{
  "dataset": "rendered roads seen from a driver's seat, with toy cars, trees and houses",
  "crop_scale_min": 1,
  "targets": ["vehicles"],
  "num_classes": 3,
  "norm": "layernorm",
  "mlp_ratio": 2.67,
  "fused_qkv": true,
  "qk_norm": false,
  "num_experts": 16,
  "shared_expert": false,
  "conv_stem": false,
  "mixing": "mixup",
  "optimizer": "muon",
  "batch_size": 48,
  "adamw_weight_decay_other_params": 0.05
}
Rows from block 6, named by matrix and row number. Rows with one number belong to one neuron. Each number is 500 + 25 x the weight over the matrix's rms, rounded and kept within 0 to 999. All counts start at 0. Numbers have three digits each.
# gate: MLP gate (model.blocks.6.mlp.gate.weight, 336x128), inputs 64-127
# fc1: MLP up (model.blocks.6.mlp.fc1.weight, 336x128), inputs 64-127
# fc2: MLP down (model.blocks.6.mlp.fc2.weight, 128x336, transposed), outputs 64-127
gate.192:472503496528448480499500515492500440463491468503488503474487504514510513525491495497512535537490476481491499482474492508475427496505497467525489480531507473504504509496541507459504522521522525
fc1.192:478529491508503507516518494459509510515481508493486498485516461452488511495496469521476494508479516477499491517486551509500519525516509524511505478502505520469477504509486504522493543487498473
fc2.192:496494540515478486505489493512523508470540442503484505501451475535496509500520499492487482514507497480505507497492495480511504461489498504498512522472478482520547519499510492541504491508478497
gate.193:500533517500500499504531501505468482561497527484500514476483551514492533472467463506483475542536493487529465519523509490514540503440472494525505541524491487499528504496497502498464504500505447
fc1.193:479539506519513526482492467482505499526512542484527538505520499505513480479466520529484518489529520486476472512522509473483552520506504508475503526495470518447480476510494509539425517451508513
fc2.193:473515482472460489498531506492475471514534475462496486507441492523489494466532470503481507532506533538497499505470501513536461473559504538476520511499531460481488469513490489459522514542498494
gate.194:496490480516494496491502522492495500486485501497501510497483523498519491500508493510503509505494491520493516507509527508487506509474500493505489495508517509480506505495499487522491504509498493
fc1.194:492496496499509511487501517483495501503502515503501474501489492492496493488500499490512503474488521483504510505486494518501510497517524498487498501516496506502514500489498484489508499505510503
fc2.194:506498492518501516507499488509508509492509489507508493493500498512512500497491503494495493502500487513497503506484507482501500494514484492502486504494502506503474502491503513504498515500497493
gate.195:524468540406433523561485504502445455504519510476474495484467581541463525514538504468557518476461519475448474475540474489480538446502481476515565435425454455447515461514478566485419509544602504
fc1.195:533481470482449484460517492522490563492556556573498540506518446536522481570524488489456527517547434503457433513459521478547515542445435527470488539499540580487558549481509449501454519511514455
fc2.195:500518505463515538551528478555539524502461468469508478461444435504490461449459585498470426489504507502534489560472507549549518448503482543514502544525536442557479513516458503440507413497564434
gate.196:501487523507504485499516499517502484488536507470500501482508482502489497489500490540467499510499498495522484491500479513518522496514521497493492492489508496489533487494520505513507494511492518
fc1.196:500485512477476522490474501512504533487490509516474484486512512490506521491511497482484505499510517505489486506510497509478479517497480532511508508496508487503525498521485488506526506503506488
fc2.196:473511494476491479481501516521513520510520488499498516502500478506488486465490505516489520487498494513515502501501485497506501508506502490501509473503502504495497517495520507470508489526517484
gate.197:505503511501485504487491493502479503496522483503520497498482506506492508498495495491495505493500493504501506503497504501508516505507498502497504493479494497495493497500502484519494504501502515
fc1.197:487504491497502505501518515522503512509497499505507493488508504500507506480507483484480502497498489514507506497491492511510507501488488501501500498499486493490491508503510482503510504495502502
fc2.197:508508503500510519495499504497494507485490491486489508514498506492504503490490511502507482517511508500510491508503487494500498505507503490500509502495495500510496498492494493502495501500492496
gate.198:494485452520491484492496457525530508485497507508447508470468527442507492478487497506541484514468523492544498447528454478479535484496481526554486509487466534534568501475562444497492484538485486
fc1.198:467488473504497487515504499473515508483506507505448462489522522515500485477489504477476506467436486518455506458487498538488456523492481552486498507523526506472499499482500474547487501536476483
fc2.198:548515515432539502489504483520507508546473500510497553468498475536545498487522471476518475510559550529480485506458520504449493506493462504489436495505510550484515480511484507522473455467515527
gate.199:488479505494517497487482477550503529506462506490498517515519497494474500497509495521516503509487499508472506496491473525499454508505481514538498509490481480467474492451504495512506555520516504
fc1.199:512540535536512508540500536466509520502481494545512456497497482510512528529486503528459510479473478493506529513471522507475528501495482493477489483460535483464505525537507465486476495534473515
fc2.199:501484508493461440506451497510490478537482533506494504509497545500516474479524508499540490498495494497493498513525518466485442457487482480500539498533529512519492511504505504539499527519506504
gate.200:505501485536528499487483513447477506518520565518481460454523516488509547512502482506525515538461561520489462484500480509495489540520487472484547477507498534490484484443508509522461493498468518
fc1.200:523524459503516525503466501460502516499515545526490491495510512477514535490474525492554537469525525519477484457471493527478497519459531450487494491516453525454498550492473532534488494498462479
fc2.200:531494520506485449507476521465555533521482490505517496498502480477499501529505488483513474471524503553491484542474517501522528503516492474528515499544443415475524538500495483474500515466507499
gate.201:452512499566534613449509441476480520468531553505513490438587440549421535480470496507505423490439478482481495513493494531497511511478455462514525529488477504476488473497470501516469413487525504
fc1.201:559495457427545377530445549485529522452502418502425532536384591497538485526539484488463565535576482509535520492477439466450503469486549534539483463480477529521530493463512492512488567511515453
fc2.201:473516433505492499487420472471544494492581502500539483479443462506530512431545455491538446484417484520523492516483539484533499476450479509521474501525548579522473540496490481527446448509473485
gate.202:501527479497502519506491494482493519493526480547486505510482512527501493493484506492493505487488517526486495508503503482499499462493496526478523511485500507491518489507505497498490480498477503
fc1.202:480518492502481522505513464486486507490499496502473500478501526506493512532493515489477521493497487507508502516502489490503502496528509476506518514499489484503491527495507487498519545480498507
fc2.202:517518492518506505480508507487493457504483516492535525491512484510525502510496503497495473501486496501506490497503514482479513504522505515476473495490493548495503485496485490491510472476511494
gate.203:477504501498489510449460516503532486502506498494473502514478490496523482496482476531522484530480496507480519518509485467520470477495445471470488501474503493543505491502527481480522503487495557
fc1.203:473511477449494499524473497522466538451497494475507483472501494522526538496496489534499497518542523491526476497516526508493498549472447507487490511516486479482488516472518490521543479471490493
fc2.203:497475489499493496479516524464510501511476521491500508513497556482491496509464477492497528493484503490485493519528542487469486470476538510516482478480504542547501448532482502473513532504523502
gate.204:505459501528501486518533494431453446482486545479557466425482466571452480506557467484471517499486493484513529531526548510529496470480487517529491504512501524493515539548579462442491465492486598
fc1.204:526489483520532544508491499483537441502497505478496515535464523475482547468549529528441484496535490483516503477475429515502492528458468522532442531487484558580521521544517528479433489535464522
fc2.204:514448468444501482488479464518581535445399513501496455455573546476472497524537515481490488487484520505502513567538527510516538473478479546493473462457508455488512542473497520488515543490493491
gate.205:487496537503497499470515519527496508495507481547495502475517475501494508483492521504512471488503518529503516476516541523518514511473480494499514524493492514509520501465536506485492478503465510
fc1.205:476494500437518484479476479517501525496493489534504506500505503512519510493504510527511494486499497531501503489508523512473518515509474517520526491492503480500467503498494485520488481520491501
fc2.205:497510518532493507484482527502505532514475503482517500502483514506503502505492493497529517472520502488496516501509487461491497510506510492502476469499477499505514502514470482485499491526524468
gate.206:506495492481496504508494486502489502494499501483507487500496514511508515509491500492488507509499510522497503492503502498498500497517502521487505496498491494499495486498498491514500498503506497
fc1.206:497508488501512496494505467478494502492505503497504496502508511495484502485505512515510498512494492494500503505494496505495502510501500507517499496494484496511502507491503508512509499498508489
fc2.206:500489498495497501511499499505504494472488506506498506497509494494491497497513500489500507491501492507501496478513494494496495503494501511516491490514498493496507493490501507515491507503504509
gate.207:504501505504511489503509503497493497489501497499497500496498497502497503488499492503514499504502502494503497495503505509498494499490508501496503492504504504512490502490496498502502495497506502
fc1.207:495504494498502502501505494509500505502504506491494501500514500511513510510501506505497496503501497503493502491493503503498499510499504492504500500507504499489506510505498502495507500494496494
fc2.207:497499509502506497497506496499497497504500500503498502502504494502493496502506495504505497497508490499506497502501495500502501499502504497496501507500507506503500500497495499496502496499501505
gate.208:501502453508502529501478508499516487491529465511484498512459499512510522501480509484502497532514487499497515515495501511496519499504492507502522490497508503507490479478486509474496476522537537
fc1.208:484494500481507498530482504480494474508501493528497489512449521534521531451510502483500503525503496494493509502497530495515512489514477525483486496530511549520483503504485480458479538529514525
fc2.208:505491475501488523468507477477477514502547488503522497501499487490474466504504509486503521498477489500505503499530461477509516479536481522500502499477500496503521480488517479536519518487490501
gate.209:494493498505497494507502500493494498482504497505497492507494487502495505503502515510504492496496504497501511504503490508495504499490490504503501492495507493511499486486494491494509492507510495
fc1.209:492497502509501501497505500512503501515505490495501508492497494494503505498480489496498501500503497504505502498499500510496507509495519490501489493501500495494499502508501505505494494492513510
fc2.209:498496498500509503487517499514507499513489506497509491506507503504506498496509506498490506500504502503501493493479493500505499512501498494488493504503505493493500501503488488504512495503501509
gate.210:505496504504506503503490496509479486499512504499515500511500487504498486497496510515491505515504500490515503498510500502493495495489497507489506505491487504499488499495499504493489505520516503
fc1.210:506501498494505496503513486503511488500505497497507511517493494486506499496500500508507494490488501509512496499505508513518498502498510495496507504494502492501504510505499515503494505502494500
fc2.210:502493500497500502508498495502487499508486503504495498490496504500497507511514500489496517494509496506499504500500507498500505499489494494507489503496502504499514499504489478494515494507499510
gate.211:524499504508493515472487506501508458501531535502518453501472502525505530524529463523511488490512465444481513493511501488475544546485471503531465524485482507496481495475491520500488492499476484
fc1.211:485510565527449489513516476476480482494489480511565540496490486506479451509491534504515538481463532497481547523539480488499479453487485502463524472500469481463495529581523443499476566515563515
fc2.211:534495459500523499469470545469493475459453527523468468486561500432486494503554513475524448530498516472550467527496484518487499554499462484551444525538473478508474545485475512478505499445500493
gate.212:512487512440457526463438522441529514489511534528481474418470487530523549471484497478436496534445484523499485456455469417547442517479495446478509517447516494466444542500524500491533549487508557
fc1.212:495409456512468435594500486557556458521502551483460497567519519419539557601522494534554475525493476457537456502532563516546516515468493547417425468461484458529555480532434429501553564457531453
fc2.212:578546401516494462517519447456452556537501529463483437468513464451525466458520514435469500463526476456507526495516483542456548460487491533579517543509495557576482474524536472508488439525498473
gate.213:590454510538457531474567459441543509508507510573590530456513436518535491518489585490476505415466528485526502522540516440477487457525464484469519493395478486522441581581500555513488483430524523
fc1.213:568502498529443519489576460452482517483452476593608506480568386506536498521518530484463541452453496521498457485519547490469503500526536498482489531418498490569413548555510551563513492442518558
fc2.213:492522430524447526546533482388517505497500575482450468529505446548518510438509552569421450536511469517445491474513514518518569551539467429557529481538428480536509502495605490457549596457514442
gate.214:506490525507495493488496512488513509502512502484501488492492502506485515502496509493498496509488509481485487537499504502505503490496500514504513492497491502506490526492506494502488499501508506
fc1.214:512501499488490514492512497516490487479503492486492507495489491497494494482495492515504510492498497493492489510507509478498500500500514515493508507491512493482473520503490497493496500501507492
fc2.214:510503512497481490505515508491492492515501493505500484508497508484510489509490503482492512504496507492508508502494492515497492492504506500497479506504502500498512492505488497505507509520503507
gate.215:510501507495496500497498512509502501490489494500504512497506496508502489496505506499500493481502502489495503491507511506496494503503504506489496503505511476500506491500505496498506501508492496
fc1.215:504503504501503496489492504509502510494471501508491508499504485508506491499508494505499494506507491502491487495505499502498503501485501510497497504496501481513497507492505497494510498509507502
fc2.215:498509502502502496506506510489497503503508491500502493494500499496502493503504498494496493498496500507492491494493493497510500509506509503501480486499485521492509498504504495504491490504497493
gate.216:477510506501511483493509503499496485498503490506469485514504502515516493486509493490490499478512516503514491489494501510499507537487496511504496513508495508478514479502507503528508511480524497
fc1.216:494512499512493508504476511499517506515514496503505496482482501494495486499478474490518502504495485494491496492488506493510488501507469486517496501475482505505507517483522488496510497515503505
fc2.216:504521505528525487506502482485488507483472507499501500517487503488496505498510483503506467507504502487509489505497491492490505537488502505505496502508511490504496498500516477496482494494497505
gate.217:530516500529486522527515464514513494503503489488511498506522469539516493497471508505552502515483493496529504500519511480479535519481565520510522493486445512504506505501510511543548475471533502
fc1.217:488476509470498516513488490547498457475485495455497493475529525479487488494489516535519419505469514519506465473499513534469501534517467486491583501510528497531522475520466488513508538463512488
fc2.217:533531489500515546457503515496492555481482486522508503513498507503467504464483500436472534527497518464476567502572484486464478451518538478505470483495510487484495489490536451471503478515519456
gate.218:483526503447433519508468492467562447476471489508496527469519542527479449483484546515488529496495454483475516502541413554459531505482478532509517511539466465555488521441466508494495576490533540
fc1.218:533499548445527504446531517522475500514464504492522461518560431589493487535540419566482458471508474501542488439462580473554477522454495483510519505465498534480505551456514496505504497518475392
fc2.218:397540548551480494509438523494594501543518507529505472489485529559535504498457528485506512519500469479498580461536514526412518445538495449501479505497551446527417462481516496472446607500544516
gate.219:516500488493477440499470524499498468472465464518514515489478485564450553539480470503507465507483534529470555491453516546500515514477495470514520491475503509451460517472544525482528514533494430
fc1.219:481475488522472462475504469521506487496497492509446479502487481554505529509465465496514480489512531542533469496488492513500519503484533512506522481527505536521477455481527488479552511510517468
fc2.219:534525532482511491508492439501534541452532503499479515544485524458492523497521475528465508514458496500493481512526491480502451525532467521470502501475524483496518512486489448520457505482501509
gate.220:409473462520509489410463502426494553506474504475510493428465469545509508583498550517499466531416493537504461532482488513447510534461388468483605489544536520493425472478577507497553548579499528
fc1.220:588498489462543523612448483468510474500481502478527425583460578377496528469511454477565480486579454427470531533538500489563566468443561571513472523519528546533455510455484519444433497498472505
fc2.220:471468492509422526486537440525443471464563559502399427440521525591520488457544527450428504553494592504527467524458558526546364506515471542447457481520525494469502478464415506541466512495503496
gate.221:510499486508494504482509502514494506492508497504502506504499514497491466512492493485482512499484508518501494512498492491513510506505494511510483505502495507499501501503499502516507497512494513
fc1.221:495491501503505522484492467490516494502499486499504494509495501511499504495500505492505525496508501494506498509512495495506520501497508496508483491515490492480491499511498492499494504496516512
fc2.221:503515495509503509518492521498492492496508488519517503504493501502511480489495491507488495503486506489492501492496502498484507501499500516490502503502505514506495491499510502499525490481493500
gate.222:487515512507509476502475513491526478538497505493486485497490506499501485506526499492486497512500494507508501501481506488529496494493521488516516504485486507515497486499517502517463506491501473
fc1.222:531531477453487491484498508493514449473517511512506494493517493520512498505504506511507507536490527476487512518483497508505479507490511489517493485517503521497507496494520509510505521477477498
fc2.222:480462512508487498502504502506501510505520477485479513503500505510498496530491501506473536503506470511516500525524516455505504497507504487503488485498516497510517491517491508499503504504484510
gate.223:509495493512500499495493499502499508496497503497499506502517493506508495499490495500502501515502499503499504502496510505491504503499505513502507497502492500493505510504489495502500500501493497
fc1.223:486502505496503498511488489498502504498501490501497503495504501505505523484497504476494486501511505487501490506489500485493508496501499496497506501511495512499490496505509502505508503506501493
fc2.223:499492498505513508508510508496507507493503515496504502499497507505510500507498491507506497499495497501498502501493503503505511500498490494503510491501506498500495504500510497494495481506503503
gate.224:487500500524498502494507493503489507502491499492506495493486494493501519521488504506500491502513501493489495505525505519491510501493489496519501496497504521498490508486501485496504526487500503
fc1.224:495494482511493492498507489503489502491497487509498512495513514522508503511496497494519507507504501490494501507498504517484493523491483481497501509504487497477479508482484521492501523489496496
fc2.224:512493487500484515485501520515501494507516504513509493514508500517494497490520493500485502490492506501493511487504497496501505493506509510496501501490501498485503503494507491504496510491483501
gate.225:512522516514518508485491489496472508496505497484515520488489487515491466483507491489493524491516477504500519499488510494534505506505518520497502527481493490486514481492512494493477458498492506
fc1.225:483508503505501502494518508493491529511512500489510506509503510487500472494500497483505518498498499495502505486503516489503503512532513507519511502506511470482502479501501484507499502468496514
fc2.225:490487474518472491511500503501506517516500499493507488493500492491527507504492506488526482480485488510509493509486494509493504487492491535513499491500505499476510517511501509475511511477481495
gate.226:515504520506497516492495492513500492537479521490526511476526491525497507500503504467473528487504507498509480499494481495497511479475475504501518507478481501495497492500510511492454489516521499
fc1.226:499496473527506480515509508484508498482508476479495508501501509491494496509505497527524489485489490497495511496511474501496497518499499476504500498511516504510514527473484485516521469481468496
fc2.226:518501508487500526486513492514508495529497523479519480471505493491493528513498517503486498506498481504488512526473491506496483482497485487508490490475502520512500531499466513515477509528486497
gate.227:497534512549463499510511509462486493566487502495501535489512472513523489510509512524506490462485464506521491510488499538502488439514482500439546493462485513468511501500515511505480485497477516
fc1.227:490513482490468469535448503497495494484557483511478499513496537502472502495497532517483496553474523469542484483495502506477512524547503499527512435516514517495456467542465524477471528513526499
fc2.227:532515488462474512509517486558499499504530531507516524468509449521525523504484503512517519538479499528469472512470493468514491466518478496504478479472490456499500542502487483514493499471507488
gate.228:464535491510507534495473503536513482487493462487522553528471418536561527492513516506478524553509492493437492515529475484517549525555477548529508496490485485545519503466546485509490481453465463
fc1.228:456589484489490532513437486519486552535539465552494532540491557498535540468513524482473424486514492526470471428534509455513543571520517510542445539497521529498427505496494548514453500497536508
fc2.228:503501486527540547475550529496491438418574491502540485443514513456465504524518509514511454578506492483551484500525517460524447480477558552498498524523484453478553533482467517444500529477523550
gate.229:485468504491484511513488482493488502502506515483507491499493495506498507500498492527494505511505498486521505503508515498514501468497500518493479484501510489500484493496498509494518507459509512
fc1.229:487513505500503513528490516503491501497506501489489486478484489479493472495480531507495506513502510504497489509516485506495504516507524479506487492511518504498498497493488488488487468521496535
fc2.229:504495496520505492493490506499484503516487516506518512502525492518500499481499490485497500497510504495490495494514512493495496496501503499501495501495487500477510463488518522511495504488522503
gate.230:507523512490481516492504501516509492477514476495463526522483515499497486489512528496495498513490500510476529510518484490501524480498498486493499498475488537489490525476510494480497497480521501
fc1.230:469502493503505495502503490485489502490503518510514503507482503504513491497499517517492478490484509524473520484482492510519495496503496518502473523481506500503498488486495490497493500503498522
fc2.230:503504512494499529490506484497518498466474514462509498495500485498497504493496490479499495477506473498509501515503493482503523523503478503477524500503508457487497510488495502490468498492526505
gate.231:489502510512489489506502482506490497470502482485506514495468499505487508518487530501494490483500484508535510490514521494488481520517491499504480519487502505528493479495498482451498525495519516
fc1.231:505484492504487496516499498503496469519512532496510483514488523523513508484500495489524486500494469483533483508483477524501495518529508492484511486506514496529523522484493492458502507492504494
fc2.231:501506531495521473488479497523481497496482488511511513493495482483470520535507486505490518497491510500520539490493504494503486484509506490471501520488519479504504497525478484476477497514507495
gate.232:508487504525496500494503517504508498508503495502490488512492508493487499495499504510510497501502498489492503497499499499514504506501512502492505498494487498504512497502498490498490501501497500
fc1.232:509504499502506504505501509494509500515504509524509503500509499513494514495479501493501512508503514491494492502502507508494505520486510499497489493503500501503509515496510498498502504506508512
fc2.232:493495509501505496499496507509499505491497490487486504497498511497501499505507492504494491500494503501497504492502499492502507498512501497498500505492495495500493503509499493503494486495492492
gate.233:492493484464508513511508489491508478541488491445484498423499482497475523500485520515489522491496481520491514506511520481476500506504468497455535491485509490486484496512518527509518492503493511
fc1.233:501514555507531486516512493475515511446504479511514494502492467491517486472550510455497481512528491494502498493499445503493470482491503491515477510496529517500482518479511460502520491509512481
fc2.233:457467472488528578503484477515473496494506506558513490472494512494518486547500497542490507461510503496512524535531519520496537474509518531499495519513527491520542491452466498474483453492495514
gate.234:428501558542480487467560533487507526557544496512453430397523404569481452481575558509563531477477506490438451437533528473462529457395470523501494476558493530514528552408507527546502519462521511
fc1.234:469446598486466502517481490500530467490510514516516501472539543512502468542481490535506587566465427529497430557574515506499507426523487460543503521538568489505468538494470464534543477524585542
fc2.234:548488435564543582482493482494535439427423534522467541488496471472509536554503489497508464527503517526451491477485480477585399538571539480488472453504468459492502474505493546451499521537441501
gate.235:520499491494508511499491503493502509502495511497487497512487492495500500519481517447484516469508511496511494490492505515493503488510497494497488486493510478517503470489470538520502510499510504
fc1.235:486537502537486463525510505511506520498491514497519492470510477484517498504486504499487495470512514498497511507510481496493535511512478475496509499526473473506498499509477501497473527478485511
fc2.235:520509518486493492496510487490479487492495507515528504514481508498507505468502509502493502465468494477465501503481535497514543469522493510487510464486542502508494522488527500509516492499476473
gate.236:552496513501477516502492486469511486488476465518499479529514460590516553542537532512458456473517520522529513429518471508467431521523504484501545475486487478513501418511515501524485501490480488
fc1.236:482468487513479492498532521466496445461538522480449513506507527528506540520490531546473516510545535542475480497545486529522437573546485537520441495504475506505516465499485469489477495490505535
fc2.236:540479511525520432496506471540503470528519514502528476523528466430549479517505525454538466519520562454497498497528490497524478518461531516514448506503448538497498504518481480481492506477508508
gate.237:492506498479504499486523507501503504502505498518500499504496474521507517496497527498488482473503496491488485498516518525503496489482473496527504511513492498474499482505514489512494479479513501
fc1.237:480494503494499522519507490501505533512490496480496491494516503494519498516484497484479504503509511467518496487496501482478509516501535504482521514512495507486501484513489510495466511501480505
fc2.237:500501499502488516496510497526489504479504518506500490510498502511498484513503471519488476510499500495499479478489504497516502500496491493512494512504498500502502491502515496508492514483495506
gate.238:512500513500495497498510495513488491472503503488492494490510500498485506486496502481515511486502517523503510485520506520489511488483497511488491503505509505485494516501501478520493492508529500
fc1.238:503511518497494498500503509508498514493519511491494507486494489477508509490484472489505527509505511506500510496501490493485497507495488478500500487499488500491491510504513490501496505498511503
fc2.238:505508508504502516474480499498508489498501499492480503506503498511518484503508513494493496516499512497497490507494510491510502503498490505503502509492495501496515501504495476501512505527506480
gate.239:525517473511504495470517465493490511515515458506509477501480521485497538487498458523526474474502503522487524489512506488503518494514508500512499508507493511516517493480511504485518520508497508
fc1.239:478509507494495508548504499531521484502493529511481508492513480492491489511477498495507519484482511480485489521496514490497493465478504513487519506486488480505494495495480486496484482517501507
fc2.239:519500518502504495486517491484492535501519489496526497534490512470532495500511470505518495503497501520504515509492515492506492490531512448499493499509492507500512505489492485512489548489492489
gate.240:503506493493523490503522490511502505483503500505497517506493497499500485502506490502504501497495500498501507489501521484495497486499500485495521502492514502485498503500508494508484495501514500
fc1.240:512503490495517503503511500494504508507483508501495507485520499508494493496496501500502514504507504480500506500507528498490499509496496505502498492500518497507500503494495518496496499504499493
fc2.240:510497508495504509493507506495501501515501492495503493504490498503525496495503501496494491493504495514508490498496483510494494501499523491490495502499500501494524490497499503496496489498498499
gate.241:514528523472484509490528498488490475519522511503483485504514447513499505499513492516506485496524504508518536494492515518513507498500490513518500517503512515494499509497514496491507493504498506
fc1.241:516484467506494494520508492476493516497477511491487494490478507457512476501504499493501502487484502505523456512484461505503505515482544497505517482536509487495496493493508514497499512513470499
fc2.241:493480507474528515512496478510489502490517482525484493506512522525454515504486490491495490519496473512466485493527485529483509492501467486528483507491525488515501500524482495512517475495520492
gate.242:442485529509470605549399506552444477469542552486432568516429464540528566505492555479458572430483410492386472433578411474526535504468478590535568411507531572459530484525476538561455540454478452
fc1.242:551500482464545391478578477529556552521519496448497536490521596428526490517505528530490396495454549386546597484459520466529564560491459484540394566476504458576450522431483496532595478492515498
fc2.242:434534533581459427523501558523412548474526564507542483570529459520495562475532555552504488453493442475479384528443511528513496550487530418527452465534505489507444513554487597574506481447410499
gate.243:514503498499509490503509509509477502487504490505491494494488509503500517500498501483496496498492492506506501497514498496493492496511490510503513505499497508507498487486505491517495495491502505
fc1.243:514499506492497508507500499504509508503498505501501501491501490493497506517495513506510495501492496499500502486505484502493495517495497493496504505500496496492494490496505503502490498513503507
fc2.243:498506495509506510490505498503481502500498504503507496508507501497498509501495503498500500490498493519498486484503487492501506504501494498493501494510504510500487497490501497512500500501502503
gate.244:484511515492494492500476504455509497505470478522473501495497478522491515474515498488498517474513437517541491485518502522467502477497513509499484501461489512504567500475507498528556540525503484
fc1.244:507461507524485490503484521502467532529512520484535513491492530461499506517509510503524501495495556492495513515491481498508509502505451463507462509516514525508456518546453497487450457517497527
fc2.244:516493539535508525528508565477478507495457518481499520482526468463486475519546501489525479501553458509544524510511509470470506441469527492486509477467496501516496546485508517491519510517457501
gate.245:423521606495498574563541478512488430491468569444451533499457515551432498512598514533568469499458513455502555499579507459477532448516470515493548488490424531402596512427544481538542465457498463
fc1.245:465485432521523574468457400531521475416515510516481513587486502443495583605466382454472519521497445516496478500492550507594469497466543464423527537532540536585524493475437523553457534533641503
fc2.245:496587517513518542548499528482577496486499507509521538461517469536442484436450606443511527449513532478504478477543506483464496483505476526463496488584517455542527455510458477403517445482537551
gate.246:477538516504523512467521560515514448482503531480510511431579474530519480537529505437484522499478507528488491451555499520533544483439466499497546517423480529515497513485562465529432498503559512
fc1.246:521484520470559477539571499457559441457513502475480494526482421452513481521523484493481461561473415443523490523530521490529530497507455510518477462555488575520554559454541512409511536517514460
fc2.246:482478512463440461476479458473558530530524458504504554535501560479527525436572532529463579471501546491449483530540475580521538549498523584523461426428522510512505492493569478479475553496493446
gate.247:500486502510551527508483503536527493470530526513537488498504499528470515532449539487494478531494494490481493483490509511480559458483507505475464494480509480507491495500504457536519476441536477
fc1.247:525490511493525500506489444517483444476537516521553542504464485542521500472482524514484483506509470505512532507475530515517469458485503512496521469492500486497551469468554517499469539509499450
fc2.247:514523504488538460522503491501464504517536520536491467488495547523481525509528505566504491481480475468527525534442505534470494508528529520477496504539533438491479478490520499468543486512524488
gate.248:483500516492495510491502495507517502503492491508501503487509478513506505499494504493503496498504511505503499480498500502504508488483505486493516508492508499490495495493502501492509506499498503
fc1.248:485506516500489504498497490518518511504497492490500490500503494511499498499501514486508495500504507492495508502486500501494507509506503490483510501493499489483507496510491503493508528497502498
fc2.248:503493512496509505510511496501501503491519499485501502495505493510492489492508490516498489489492491495512493509497489503483490503512501508498489496506488488497498494521505494507517483505497500
gate.249:498510500514505493484488492497512500524493508512491488506496507509506523497495492521513497493494495497495503509514490471505511505494483507495498504494481504494499495493500516499494513497510484
fc1.249:494499500491502491500502489507502481499500522521496502505498497506478511513501502497501496494485504486507486497491514517497505497486510496495492484494512507496474503494496509498495495511500494
fc2.249:519500500504495499490512504495509493509515505484497499500500492494500490484501508502517503505506507493477519504529511484510508495493498483500487504512492502525501499499497509486499521505499495
gate.250:516511484504498587519498498489464473514460431452422509483503492535471505522500550560574413510540537463468541407540415495493505446496440549523549501490459517476550352449564467428428524519528522
fc1.250:555528528444440571490501460503486559574449450426391486474468571512487511519538570474523483448575522531601462454572424446497518418528475470536578517517431506545479469505515509462451423472507420
fc2.250:569451565469495524489476443527515478526494449519475446503478494504481495451462522533524457493547556507429531518504516500450473546541555498445556441557461450537505471532451530572466497512478546
gate.251:499491491507507505503500500491492498503511496492484481510498507503488521493506505517498470515486512510508502512473511493507496514505505508511496521502503501487500498502488498506497507497497507
fc1.251:500517491497514494513495480500503500496510511529512511496495503499498505485504502496502519495489501502506493494497489494493507502494505499504506495493502495491490497496504491515481495511500490
fc2.251:503491490486503496509501498511510516496511486492494509480502483496495503490507493500497491514503482497496528527500504486502520491497504498502515503499503501491497512490504501489493516492496507
gate.252:505506486501501488500491502500492500500500499503513505498485500500505509493495491491502508509509494483494502485510509491480504495490506493502499510488507504505501508504515501493501499506496511
fc1.252:497518504491481496503512509491503500500502504486501499501496477502497494502503504506511508502503507517504511515503501503511487492499495504499499509504509503492503496477492506517505503499507488
fc2.252:502496510497498507501492498495496492500489505498501505506490509489490497496500500494498504495488496504502503496504508505502499501501500499494499490500512507528497504499507489500498501495494499
gate.253:501515501504490494505500509489497511504500505490502523493496515498493494504490518509498495508504490491526514517486500503520485492499504512506492492502502497499517487488509496500492501493511512
fc1.253:486515511509498499510516516501502497499493503515498483511509508515512512493487497504508505501496512507496520487499506494503509496489508494494499493483489505483498508502506522523489492496476512
fc2.253:490475501498499500496509502512507496482503511508501505508501503512492510496513497497490522501480499506497508494483509476502507482508514495502508484494495500500497480484503480493510511511510490
gate.254:497497518500496499495493504488499494505493489495493506498504487504505502498493485502492500491500494504503505512488485498515494498521498514501504501501502477498500501499493492496495503492502511
fc1.254:502499509511492493499503513499508502513498503502504492497483495492498507501499494502496499493500488499512505496497486493513513491505486506482520501503493488496501487506505487499496507475490498
fc2.254:502503487500507489502504509505502499498492497512514507499510520504500498508493498514497511505505487504487488501486491503493483494485495495503509512492488493496503506511517515521500489503495489
gate.255:524501498517517495486505485521528492477516480512530486517507490483508499467508506514513495493471516498498504523496520492515527499481516483487494510507480504482482526493495487516490518504491507
fc1.255:502498480486501519500485495486478512516473483504477503496477526483475489510510508479503510526510490499513523476514517495495509497489509495504488490497524492517512475481505518500510498523516496
fc2.255:495476504510510507495495497521508491508505504498494498496501487515504487500528487507498509495497488515480485499492494508507496511492500513502497515496486505504469513514500497501508501494501525